config.toml
time_shift_ms = 50
n_mels = 64
hop_length = 160
input = "log_mel"
win_length = 512
depths = [3, 3, 3]
stem = "single"
init = "torch_default"
optimizer = "nadamw"
beta1 = 0.85
lr_schedule = "step"
warmup_steps = 1360
weight_decay = 0.1
Rows from block 2 of a small sound classifier, named by matrix and row number. Rows with one number belong to one channel. Each number is 128 + 24 x the weight over its row's rms, rounded and kept within 0 to 255. All counts start at 0. Numbers have three digits each. After the name is the row's rms in percent of the matrix's.
Before each channel's rows are labels from the 100 clips, of 14848, where the channel reaches its highest value: "strongest on" is what is common among them. Only what is clearly more common there than usual is listed. The data: single notes of 20 synthesised instruments. In brackets: how many of the 100.
# convs0: first width-5 conv (model.blocks.2.convs.0.weight, 128x128x5, each kernel summed), inputs 0-127
# convs1: second width-5 conv (model.blocks.2.convs.1.weight, 128x128x5, transposed, each kernel summed), outputs 0-127

strongest on: mains hum (88)
convs0.0 091:124106124142134116103137089110134107105078073146056111172106126104125121182070111139140111115118135151166127095093111135138105094120112141149130107082122142097121110140064126121111133116133127140141153125114124133160144130145179143123125121158112148120118164100107150086120124122145111161174165132139162154134113136116118127109160130163128125140177089113096128131129102144085116114118
convs1.0 098:134144137118132146126132163084136119109137101160189149095102141092157133133102105141068140109098126124117133131130132108098108110129167136143137130133145116127141127088103119110130120154114108094128130167133115101161143123103118108103102135110100134138138214120134083122132136143094132107132109113145100100158150078125126115126094141156189116097179095141144128140094097179145106106112

strongest on: E (92); note: E4 (42); note: E5 (42)
convs0.108 092:126105098141103119146096121128103095148146135144063138100122068131134158113129102130144126135160102090086137132099130135129106135113151091140077102129164139130086136124137097097092137137122123123118125144144104114110158115155131125115147138113148126178133167113139137150135155132086084097100096124112095114165099128150127133098123149120094124136071136159098130153149151102142132054106
convs1.108 092:144130117152097139111127094126112170119122165114138091139142116104121137088159108133109100117112145137115120120110097149086127095132121140100105098133185113129112112084126142091131092114163147176157107134151167127130141108175110115116087128088127143176126106073125111115138120073126142153080089147049127110107130124120126109123137155121125131131119145086130138113109141102109100151149

strongest on: F (74); octave 4 (57); note: F4 (49)
convs0.86 095:125135078089139119122126122134100126138148143161156152151079104128136110111102133104126078115128120127106125070122172099082115080166151124111135148083137127138137118146146119104137142133076133122115140095120144125130126116141148120134072124077129087150089134145060093136103136142100114128125115146104143168112112118156101155090140126123159087120103132157106135125138133091132149081122
convs1.86 097:101174127108128102140071167165158129106117106097089127161153133114150099155151136108127110170114138146150123122150124130128136139097148161137129127146117085149116149121163132117124118081153137144129115138107147115134062106134113106174134094105155138161115123117143150091121099141125118143153085172128122128111107179121144105146167103109092123170097144101140170139115180106120108147106

strongest on: D# (42); organ-like (36)
convs0.69 120:104160077143138163069149118150128151183140097134143146173132122111152140129125091120108132136111116130108168125124140175125135137144140143118112129126145137148108145115115109061144136116122134138146167061178130114129126117116141133105135130147143102151134139141112179146128106111118141130140135107126141077127169140116118151164121084105136136081134092147126139103043148137137123132094
convs1.69 105:097110191106148138126127114092096140129139071149122098136140119119139113181177138104125137108117123132112105112133138097134077116172102126121143123120156144114156109128129117142096123096134121110137155034132130109127144114127098121147125146126135111126115144135130143052116153132107119139158132135114122159155084114109113162120133154171159117116167107137122152121182165117102148145116

strongest on: D# (88); note: D#5 (41); note: D#4 (34)
convs0.64 096:102142072151130165134133124128128129138152144152160115132114129127151131115166112134141109133077094107115163113157161041122117133077075094117118156109134126136129156154143128107117144145137112108130125071166119145122121111123100128105144122091132141128126122130127111180109131139140106110107155138118093121134109104119124143131143086107107114087107139142097155072191107087152124151139
convs1.64 098:169205151146175129125148125132119107115129163129103119153180124128126192130113166090153128119099156117088108089104149176163127128146094100113095133132186176118153103111142113149123154132145139149144126152130164129093123096156150142090147115143106140162116125118132106121130116094092170149125119159107119152127148136102120115123127160101148130148142153140144111115135143135117100124164

strongest on: octave 5 (56); square lead (32); note: G#5 (29)
convs0.4 114:103131162163121141147125129092119166134153161127118148153149119151148130132126113111114131101159125121145133101130118153116118103106114153150152140118139134177120126084107110163133109172109151091091131130037155150164161072126137079124120126117140105136114194123133113141143136107104125188115109121074124155129127111102118137131147106139137084137132111128087107110161125157129137102108
convs1.4 108:124146123067144133134102119117123148130161168143149107100161139153119104153199095132114148142058123133110143136143110078105121126153103130129134120175148130086136124129139125092121100116126127132119104155062141107151159096127095135130140126114158177133112129109118125091123129130149076147144131130126122132139109123127117129100140098170163148134125111106150170097095137084098171110123

strongest on: E (99); octave 5 (84); note: E5 (83)
convs0.81 104:101117043123140091149097126123117137095113130177140095120120151126138156143128115133115152125104101103088124159092128126147123153058115102152112097171135123137099138134137143096127128121134156103150129110105140123098135094108090157121164097129144135140109142126100142155107142136133077137120128125093094136141141121119169105087142118091120125145101156113105169136131161143174087094101
convs1.81 116:162132119158127189147117118109127147118121170153123118126121136136123156064098163111122132096093186130114092116105110107131100102122137099143107070177161106122106140136125094109132146138136169182113116137133127110095131120149123115121117159119082090146139115094126113116119118107078150130123135145102088132135127142097118099119137131123112174124109153081160118088101112113098153132157

strongest on: octave 5 (58); F# (37); note: F#6 (25); note: A#5 (25)
convs0.106 098:103099124158114150130108136127153139105169139078130114140150097144135159110130115135109105124125153098121113120133122130073116132156132109120128094097147124155107035105119102133091149154136138093104123119087138120145132085120140077141073106117119160124104134122121138146201139085096131174106115120112103132134105115121139136150146127139098124163117090114099127119120125161109134111082
convs1.106 102:118109133153137120126131164112157115143126138125160120084148145156106117104168116151115157137094142111129138117130102098131074108117156137129114137162137099119099075106150114127155105164144118101104110163105131123150122109139073121133138125121098142109131087098092103110084086120138087160126106131122094206127143150178107141132169113172160126151135122171112109138130117143130172129128

strongest on: mains hum (48); clipping (28); text has "clipped" (28)
convs0.126 086:131091124141097112134140195113115096183129175145128148115137118175138094126095146125138106119132121116124118110109148144147092147122107153117124100151118094124112153158153086181127110179165098127134142128080102149121095115160153142160175125125129149180138181102152129144126099100149105117144146124095116127116118128119112123120100151160171126142090144176108118123105132149142146122117
convs1.126 085:127108136104141137071146157082105143086144145138142142092154104131104128131138109087138061088123094119112107135132124160121131131147082112127140100137170152142129137101146123154121163113098071097181122149136157118149132136092145146110128159112139170160126133122175140121168101149103123124111092138075121109116151098141118148176118150146120142124166144138136095110103150119120152122117

strongest on: C (39); B (34); note: B4 (29)
convs0.21 099:122124125135128145122120173120113109136095128114145168121104136120134062132132150169121069105093163141137109115162131118120151050124129121144138104132117111103126123152149144109111130118059161087125124144154145138123105140120202132149123105131120075154133124138112090128101127141115121123100120139134128175137113182132111127084113155125120139098186140131129143101104120154117098124112
convs1.21 089:104130147124076135130129138141117171095102168169176122128094155112154107133115157189140108150119131134152139155138142126089114057136142125156108121138106178127145126123160118121115123071167173129148105128139127134142120125146106085152126146112141160162120079115161124112160124122152101143142153146108114176126120097121136108119137168102127147142096154111119160129101111162149108160124

strongest on: octave 5 (79); C# (52); note: G5 (44); note: C#5 (31)
convs0.50 097:127086147153123122137121142150125137146119156140154135112111109098150147125093125106144112130122149138145136110074131132144122133141143104134104139074123122149115120123134078107156119128122127100119154139132090155163111114154145099144078105152108164143084157147179143123090132119120115117083140115131106146133124156089094108063075145099061129145164114154131150117130134142056140132118
convs1.50 095:117105143127132103093120147103110147086135122104170104151099147129130083173120130123153100120124148156111107087106142163117094111147125126115116119143141127144161103104144127088098120122149125112100145123134155144151152131124102096179088151112170162122127132141080159092155117119132093141120107138085144150133115127102117155149136150164193154129155144130168184128134117160099154094094

strongest on: D# (72); octave 6 (59); note: D#6 (51); instrument: organ-like (25)
convs0.124 112:115120142147118098135042125175164113156136138131122109157140130121146150139140131123120146143139130158117151113154156099129125126115125117082118143148130148151179155041117072148132107109159136144111092114154085109124141137126153104127146121138146117132165153112146142087135122128076111127134121106095129124127095099162085138148116137165123097144133092107094122096139119161144141141092
convs1.124 105:147140145111107119109130135130145153124114136154106112145118092143121113134150173149146161155094109148139100131121150104107133114127135131085158145143112146133112140116117136149147100116116115126111067087166100125127115129182098082091122084102152132174136088114098168154118150082156167131133129143145087112131109169125118152135138111084155121139093102096149153135135148127071081144161

strongest on: octave 5 (77); G (50); note: G5 (49); F# (40)
convs0.7 089:097121138140144202112127116140160127149109156144105142136099084118131088126124144078133120122118135101134123086124163140089121096155127134146101128112104107117086096142128123111125119137115117152146169165164125135125128144140133124167051143111111145148102145158216115127160110111135133119098113122088127113145140122082120105127152156129111120092110124146138067154130117121129135151133
convs1.7 086:162085100121139173123159138124129155174095112160109090144111076146127154127097162149136120145136124123123099083148137138093078121096139117103121092145123135158138092105124133161094119069139132129127127105148140117111123110154147160140137124156094121165133099103065108056148121153127142162121115142121146173126113124082129161131127125137139127122135159111153126108116130133131159089116

strongest on: D# (100); octave 5 (68); note: D#5 (68); note: D#4 (32)
convs0.24 084:126121065104120081103125137140131140068131135146149129107137122155136116071121126149152077108041120099099124141145145103100137146110058149097130122119160119128110131131149146122117148121141141100123140090091127107149144114139099147117101135082129137133128125079148110152139131134140125139106144117076092138133145117109095105160118132132113118143091144099083156110105101125159122133112
convs1.24 084:168160114096084135121156165110133127092127137121117147142083072137137163162107157114155133136153135107157097137144132105120114124103092124080157103112170133159093106113132120147117136119111116110151106126132109149135119130134136135094121119156111090128130079114081079101112132079136132137088142150085135106115149146123130125136127123129130096136118129135062074063150137119142158118135

strongest on: octave 5 (89); sine tone (71); note: G#5 (25)
convs0.23 089:143115174133102139120096104145150090097132083125079122122160162119091143139154110136095126146124150127104102136096087124115091092109158130108094106135143159080108137111087125101112125111127075112142154142130115093122104119132096150165134101122140084104092148119090142130096140146099126155141113095151129143141134112096156129113165121117076137096093123133123153122148095085135155152157
convs1.23 087:150137071146151178136115124136142147094116130105128130116193156147141098131161159099145129106135194111122157082133108150131128083153109136127139120144142122134088127159161142132132160167103089117128121157129124098127159091106179096142089127119151135115111169122119126120122145142149126103105144126134137081165136192135172104099136130125109136113104117131147143121082123149122131163128

strongest on: C (65); pitch class: B (35); note: C5 (31); note: C6 (30)
convs0.89 096:139105097137118115136130160163122075139141116146144118168166129150141132109137120147132122159101119117119119085086147147104148113045142140171138164164139117126112099097146068102072128110152101159130117100146084120167115139145141113103115120109140136162168126079086121112107131119110123113122129129105124119105082124135102128127121122126121114159144091138139132080103157124095147115099
convs1.89 100:126118134124103182143118158109159147142119139126125102105115154123123131149163110133148118120119166104136123138090113114128142125160114157131111146103106112096122122094118115105099154139138118183116147122122155134166171163159087104153130160087113136124156118151120198131114104081171083106081180126080092147138102124164141113154138140152116173122127154122135132141138130086122154143109

strongest on: vibraphone-like (29); D# (27)
convs0.123 131:121112150124113108145138063129146134152154130112117096139138108093122180102145126037146111156151093121119121129133113117128125175124138121145084134126096119126126110094105118120116139128180103122128139084137132137187128109139045150119124128123145177123125158115155152084131136148131141136137151108153111153113144076144106133094099116136124117163122101158142105113141116124126140141160
convs1.123 161:106127140135115118108122091118131148115136130111133130131144131111133091112138120179125136124135113111191140099130124138131137000118095135120148134126116136121137126143122137091145108102237129124139127141125140141099120117134129132129133132145160200122117122095135154116145111125134133147124130125133119130145129158114131129127143129108131147140045132140119142132107140122127139138160

strongest on: D# (65); vibraphone-like (45); note: D#5 (37)
convs0.93 119:102132103121083116133128103121168147103162094082129139170130105124125117123097146143109103111119141095122142137119144108109115127095133100136157068111156137157133168153124092087183135149110118151117115095104154150141107097109120123112118099124103110105072146080105140103074117112135157165115166134121128119127149099057105111145137107153112141114116148119159113102130147157121101144123
convs1.93 103:157129066159098116075088114106146132125134130132141140091121076068122121150114108128141123076109161110117107146120099109126123081129100148135112129096160168114112158146162124133178112105140098112163132111114164130141156083137128114147111141141097094152127114098105097135140145101142127090125122141163138143116179136159160113136151131131165117117107131148092110085125159125115148138146

strongest on: C (58); note: C4 (47); mains hum (35)
convs0.20 091:140117115129112135107185153130089108155116134155155152147084134153138098106123133112093098095098154159131138127121151133144125114101119131131117099119104126126126095140122123108109101131103116107133175143131124147143064120132149117153137110102043142132118179163121118133092078128150093147096163132130111166141150135139144109110119153112076180118164128142127160138107120141103089093127
convs1.20 076:114140180125141125155173186134139148154187134156155080099134147164111116141128099159142117133126126144141157108108140156117134121150140138147141100127117121106135128152168141127122136140102139151146089113122126111163145137131103144156090123095132116127121091113133176093128126149134100126115205147130120107201103136142142095133135105149129100144127109089170175114078138132106135117139

strongest on: octave 5 (84); G# (76); note: G#5 (65)
convs0.33 095:145098175120108125108124155087097121148098166142135126133118148112130109146187147122145128094072110137134097118152107080154109119148070140114125111112101113109112170147143128126100114130128105118094123187099120129137131114143160125154081162149118122132159137105085089114091149114110151141119128143117125147126107076130150092120124157164085112163077145119093128117146121126118100116131
convs1.33 102:163076102128129131086096127114126082130146097120111118154161184139128122158130143111159144125141132132118135141126110203157172134152099150129163163116116133121126129126154125151101123100079098140148150142134153122133162103138140098186116117108122139092110105160112137093118179123108085098124091141127132166134108151127119145132125143111135136119168143115152158097118149117180147103160

strongest on: C (100); octave 5 (88); note: C5 (88)
convs0.97 117:141129134137144141121135115120146141137109157127180118119082158108111155139129137076120161124106093117152129031149104149115121116125158128102131130124048150147146153126102124129113124158157130168160113095151118144142103134125105143123149125095122144108111145133092165051108104153139100130114125134140121104133124130132107134163141154114108139131158109165121168102139106087127145096123
convs1.97 110:120090131131119185132108128100122140152130183128246130154121138109120149139163138156137116123120158147082146167125161136123134111125107136148130139107080184114125129122113125133111135085139136153114114113178115117106148148162109068148137099137105125107104118148136135112106152090145108117109162120096112148123100111123116142134126131159136155107104125126120147135130096105118099162140

strongest on: vibraphone-like (50); A (39); note: B3 (27)
convs0.26 097:118122123061120130131121152128090166125143136114118114147129106177136128156152107109111125105143103119151123121138124104164137131151120140142102160033115111152112153135147130128150140123100077089129119103109140134144125111127113124123151159134099114149084116141119102135016130115109153112141123131090137103158123117131137133112112112118145116143108097136107131119112161142132085076138
convs1.26 079:148145097109128126118102153134165103103139114099134104112156180124114137152098156124158161104167073128132088127164117165146162153125136148131131110136109148118138163143161112128173150112152114164149148108159136124139138140133142119137077082130149115127115094143099125110132103067147087063156080137137113154129083111126169127109140138133135144114106169138117098115116141095130108142123